Weights of a small self-supervised image encoder: layers 12.
Rows from block 8 of a small self-supervised image encoder, named by matrix and row number. Rows with one number belong to one neuron. Each number is 50 + 15 x the weight over its row's rms, rounded and kept within 0 to 99. All counts start at 0.
Before each neuron's rows are labels from the 100 images, of 14848, where the neuron reaches its highest value: "responds to" is what is common among them; "peak on" is the class under the peak. Only what is clearly more common there than usual is listed. The data: pictures of board games with random positions, seen at a slant.
# fc1: MLP up (model.blocks.8.mlp.fc1.weight, 1024x256), inputs 86-171
# fc2: MLP down (model.blocks.8.mlp.fc2.weight, 256x1024, transposed), outputs 86-171

responds to: discs on a green board
peak on: board
fc1.487:45 55 30 75 66 61 54 45 53 46 55 56 70 59 56 51 58 41 28 49 64 45 52 62 28 33 39 49 58 30 76 56 90 37 69 54 84 41 73 45 61 51 22 23 41 24 62 41 48 41 62 68 58 62 54 66 59 63 56 60 49 42 65 38 50 60 26 64 27 43 39 43 43 49 43 20 66 48 37 60 74 76 49 54 33 38
fc2.487:62 29 39 60 47 41 42 65 47 49 50 63 39 54 44 38 40 52 50 74 52 65 02 31 61 66 54 45 53 59 19 39 35 49 44 56 15 61 19 69 28 31 70 84 61 60 45 62 44 54 36 41 72 14 52 47 61 48 54 46 46 64 45 53 43 66 55 51 71 60 28 45 76 75 34 56 46 38 49 59 42 31 60 48 60 59

responds to: noughts and crosses
peak on: board
fc1.344:49 59 58 59 47 55 76 59 50 40 41 52 40 68 80 52 39 83 35 58 44 82 47 71 56 47 66 47 50 31 53 40 58 39 23 20 33 08 78 53 47 31 71 48 25 42 37 34 49 54 59 77 39 60 49 54 77 78 14 34 58 41 38 64 66 53 62 52 56 62 50 91 43 33 46 51 42 73 33 37 53 63 79 68 62 41
fc2.344:52 15 45 51 40 71 24 80 65 53 20 23 48 60 49 74 49 73 51 50 68 41 53 70 53 64 78 40 81 30 49 60 63 54 65 49 51 49 61 66 62 39 41 58 45 67 30 01 51 70 67 50 36 39 38 82 44 63 43 48 72 60 53 51 85 51 69 59 40 54 51 47 68 08 57 41 45 33 41 55 52 56 30 30 34 53

responds to: discs on a green board
peak on: board
fc1.361:59 49 55 68 13 38 72 70 53 42 63 44 63 45 32 46 60 43 45 67 61 49 61 19 49 40 42 38 43 68 31 53 29 25 79 46 56 31 56 60 47 45 34 47 62 17 40 40 41 55 47 49 43 53 60 54 50 47 48 43 19 40 38 40 60 45 38 54 44 33 33 71 38 20 48 54 60 45 56 36 76 49 44 58 53 40
fc2.361:67 50 25 30 31 65 38 36 48 62 48 45 58 45 38 66 49 64 49 27 37 55 55 74 73 27 63 57 62 38 57 49 45 57 62 54 41 52 70 34 52 35 31 41 67 66 55 39 47 43 56 19 55 31 43 52 47 49 52 53 76 30 38 51 80 37 47 48 67 81 70 41 52 90 56 57 63 15 62 70 27 44 27 36 37 50

responds to: noughts and crosses
peak on: board
fc1.191:79 43 68 44 36 74 66 40 49 45 63 33 63 70 72 62 18 37 38 08 36 36 53 27 54 56 50 68 59 27 73 47 28 64 79 24 56 67 26 68 17 75 57 30 59 73 39 42 51 43 31 81 89 44 45 50 26 39 35 55 79 28 39 63 63 42 42 52 48 55 54 61 47 38 60 50 22 64 46 53 30 45 09 64 61 48
fc2.191:52 96 64 82 53 48 00 62 83 28 44 69 56 35 46 51 53 76 82 68 63 47 51 55 63 76 50 54 60 39 64 22 63 47 52 41 60 51 74 30 51 38 01 67 32 33 67 57 39 59 65 44 13 21 49 54 48 48 57 45 38 65 40 70 44 49 49 46 29 37 65 41 53 43 54 64 73 61 47 54 47 78 88 42 43 23

responds to: stones on a line grid
peak on: piece of the second side
fc1.190:80 52 48 36 55 51 39 42 49 56 41 69 60 41 67 67 60 66 67 37 35 25 58 41 64 67 31 29 62 50 28 68 40 43 66 46 58 19 54 53 66 55 83 47 60 53 38 50 54 80 56 61 58 66 16 46 71 50 56 55 29 82 56 46 38 74 54 31 73 70 36 20 63 56 58 47 48 72 48 68 61 35 85 52 38 70
fc2.190:20 21 52 28 48 21 91 54 48 28 55 27 48 60 54 54 31 54 25 64 44 70 44 41 63 14 62 39 63 43 54 20 59 33 37 55 41 82 58 54 38 59 33 45 59 57 62 48 59 16 53 56 45 37 58 60 57 53 54 37 53 22 24 73 47 27 40 33 48 42 46 73 36 48 41 50 69 45 45 44 50 48 54 64 44 33

responds to: stones on a line grid; second side has more
peak on: board
fc1.305:43 53 55 27 36 14 66 51 56 58 54 68 34 53 33 46 40 69 46 41 48 25 34 56 74 42 32 70 84 70 51 63 50 34 42 61 63 56 79 60 49 42 48 58 55 45 69 86 84 50 61 38 47 44 30 61 28 29 43 57 34 67 36 36 41 61 47 42 47 25 30 62 46 73 47 56 56 41 44 70 46 59 63 67 59 74
fc2.305:55 88 52 62 34 63 38 69 68 14 36 45 50 38 31 41 67 43 35 64 65 84 66 36 40 76 62 26 43 51 39 43 52 64 42 38 39 61 30 59 35 69 36 51 38 43 46 31 14 52 63 43 47 73 48 42 72 58 73 51 47 33 43 40 63 48 43 59 36 64 91 60 73 54 54 34 22 46 58 39 50 36 55 47 39 43

responds to: discs on a green board
peak on: table
fc1.401:38 44 28 30 91 26 26 51 61 70 61 55 38 38 31 57 39 69 60 16 64 34 45 71 61 44 50 66 49 60 68 36 70 55 73 60 59 56 52 35 31 16 43 66 52 52 60 43 31 70 52 52 27 11 69 56 58 55 53 69 72 45 36 48 57 59 58 73 66 64 71 58 49 46 70 28 48 40 58 30 63 47 39 43 55 37
fc2.401:77 52 42 53 22 81 38 30 47 45 74 65 41 38 53 64 64 29 60 67 04 40 56 23 41 67 52 28 57 53 54 58 43 45 30 50 61 33 54 61 60 81 44 09 54 50 60 35 57 52 44 55 46 45 40 43 57 56 29 73 33 51 56 56 41 51 47 49 69 47 50 65 36 35 25 63 62 62 21 73 39 49 56 77 67 57

responds to: stones on a line grid
peak on: board
fc1.185:63 47 75 45 38 28 53 41 41 27 46 79 29 49 37 56 40 64 51 10 68 62 63 29 60 42 46 62 27 47 47 52 39 42 66 37 47 48 45 40 43 54 63 39 41 50 38 33 49 53 26 50 26 38 55 66 24 28 55 43 57 24 57 25 67 77 41 52 64 62 56 48 99 39 50 70 64 48 25 44 32 42 47 42 45 27
fc2.185:50 47 71 62 47 34 40 72 46 61 47 35 47 45 39 61 45 40 65 53 29 53 45 64 62 62 41 63 44 65 23 34 82 42 43 57 73 59 58 35 36 56 48 37 34 76 79 10 45 64 60 34 67 31 34 62 66 36 56 36 63 60 38 34 81 55 28 48 74 33 66 43 63 45 56 29 50 44 29 92 58 43 35 57 48 58

responds to: discs on a green board
peak on: piece of the first side
fc1.140:65 65 58 48 60 61 44 51 54 44 22 27 37 58 30 73 39 65 44 37 73 42 40 43 25 61 74 52 50 30 68 45 48 29 67 66 58 69 64 50 57 42 50 67 51 20 39 31 35 24 42 62 57 49 53 49 44 62 62 51 50 61 32 50 23 40 60 58 36 47 53 62 33 27 53 30 31 37 30 68 53 82 85 58 50 44
fc2.140:39 36 43 47 52 40 55 46 33 81 68 59 43 42 67 29 56 49 57 24 50 41 79 43 47 40 24 67 51 65 45 75 41 26 51 51 47 54 56 61 48 69 45 51 48 53 46 43 60 34 29 48 53 43 41 46 33 45 83 69 44 33 48 42 71 57 21 43 66 43 62 48 64 20 60 64 55 60 44 34 57 54 35 64 58 62

responds to: stones on a line grid
peak on: board
fc1.707:47 50 65 64 19 36 42 38 37 66 58 62 42 60 61 76 27 46 68 46 62 37 67 35 36 42 60 53 44 68 65 55 16 72 71 60 55 48 37 29 43 41 47 54 64 50 48 34 43 31 29 39 36 62 75 53 67 56 32 55 44 45 71 65 82 49 31 74 62 43 33 43 70 12 82 41 46 53 49 50 53 45 62 61 41 46
fc2.707:36 39 52 15 41 51 23 68 81 50 60 13 59 52 44 31 63 54 35 62 43 50 45 40 25 52 51 46 67 51 42 42 69 28 50 65 41 44 64 47 63 38 40 53 38 64 56 21 66 54 67 52 43 52 36 49 47 25 62 42 71 47 61 46 37 52 67 25 53 65 33 52 40 51 40 57 31 62 45 78 60 74 50 66 39 35

responds to: stones on a line grid
peak on: board
fc1.540:41 52 52 32 60 23 52 76 57 52 35 55 63 70 46 57 26 59 48 75 37 53 43 39 36 40 49 37 42 40 81 44 64 66 32 48 31 62 44 29 56 53 52 39 30 55 28 79 52 50 58 50 64 40 34 46 76 59 61 51 32 84 28 43 33 34 58 44 25 48 41 65 34 72 78 46 46 62 70 59 56 55 73 49 57 46
fc2.540:41 50 41 22 71 49 70 30 54 68 53 38 53 52 60 16 50 57 50 47 44 42 56 64 45 65 52 43 46 56 54 38 37 47 61 77 68 45 36 35 42 54 76 58 50 30 57 48 76 57 49 54 79 59 40 27 70 30 72 28 75 47 38 37 24 70 61 64 49 38 33 41 61 37 48 47 64 53 50 27 39 59 34 38 45 69

responds to: noughts and crosses; nearly full
peak on: board
fc1.685:42 62 42 73 78 59 36 71 64 57 40 59 28 44 62 40 69 40 17 86 32 60 34 31 18 51 60 42 25 57 26 32 22 53 66 76 36 51 51 68 65 47 27 19 53 58 53 71 31 61 47 36 44 50 65 47 42 58 64 78 46 43 57 40 59 31 60 72 45 54 89 70 47 37 55 46 44 50 44 59 48 25 61 52 58 41
fc2.685:55 39 63 42 61 38 56 32 29 35 85 62 59 38 16 55 20 61 70 61 55 60 58 61 75 50 45 69 66 61 60 45 43 26 46 50 47 54 47 59 54 37 59 79 29 40 58 30 63 46 42 71 71 57 66 33 70 48 40 44 59 66 72 33 48 57 41 32 46 33 46 73 37 32 39 45 32 68 74 47 34 65 33 47 48 57

responds to: stones on a line grid; nearly empty
peak on: piece of the first side
fc1.101:39 81 62 61 29 50 21 63 52 48 47 73 70 67 23 62 66 81 39 77 70 43 52 61 35 39 26 56 39 39 27 85 65 52 54 40 72 53 59 43 36 69 44 49 49 53 55 64 62 60 65 56 31 62 32 46 58 37 77 54 32 84 41 41 60 45 54 43 42 39 32 54 36 46 45 49 66 55 86 35 40 32 35 54 74 63
fc2.101:59 74 48 43 51 67 80 63 68 53 48 47 75 34 60 15 49 35 59 48 64 42 51 51 50 70 48 49 58 68 40 47 41 60 34 43 68 35 57 52 62 33 33 65 53 71 22 60 53 25 56 83 46 63 42 66 40 33 50 60 72 46 26 66 17 66 51 46 46 14 59 25 54 57 72 48 65 49 44 47 39 65 58 40 22 33

responds to: stones on a line grid
peak on: piece of the first side
fc1.240:53 62 61 29 43 48 65 48 54 70 67 14 55 47 68 21 51 29 82 56 64 22 41 39 55 54 53 61 50 41 49 63 54 31 62 60 72 60 41 25 62 50 54 62 39 27 24 70 54 68 44 64 71 42 45 25 35 63 45 53 32 54 42 39 47 52 56 25 67 47 41 60 44 52 51 54 16 62 66 28 32 64 30 70 58 49
fc2.240:74 43 40 52 40 47 66 60 51 46 46 65 60 34 41 65 39 44 33 66 38 53 22 64 55 75 51 26 55 72 75 46 45 30 44 80 35 39 33 75 45 34 53 67 51 52 84 63 39 31 42 55 41 70 52 45 67 47 44 32 56 41 99 85 71 67 37 42 46 35 68 23 39 52 38 49 52 44 52 74 41 33 36 23 51 50

responds to: noughts and crosses
peak on: board
fc1.479:31 56 58 45 68 68 48 72 47 40 71 55 50 71 77 38 37 60 70 42 55 46 44 36 43 31 20 57 35 30 75 23 39 59 42 55 40 49 72 18 52 82 33 52 37 39 33 42 50 27 74 63 45 51 46 41 47 76 47 25 15 49 43 41 69 56 55 66 36 22 66 59 60 27 31 50 65 51 48 15 38 54 21 52 37 45
fc2.479:52 42 64 73 21 70 51 39 48 46 58 53 36 35 55 53 33 20 64 53 31 56 38 75 56 30 48 31 32 44 59 74 57 77 45 75 50 37 58 61 40 41 48 54 54 34 40 63 38 52 71 50 58 33 48 69 35 53 25 60 47 42 49 36 53 63 24 58 67 69 76 36 41 28 42 27 48 59 79 39 30 41 57 74 62 51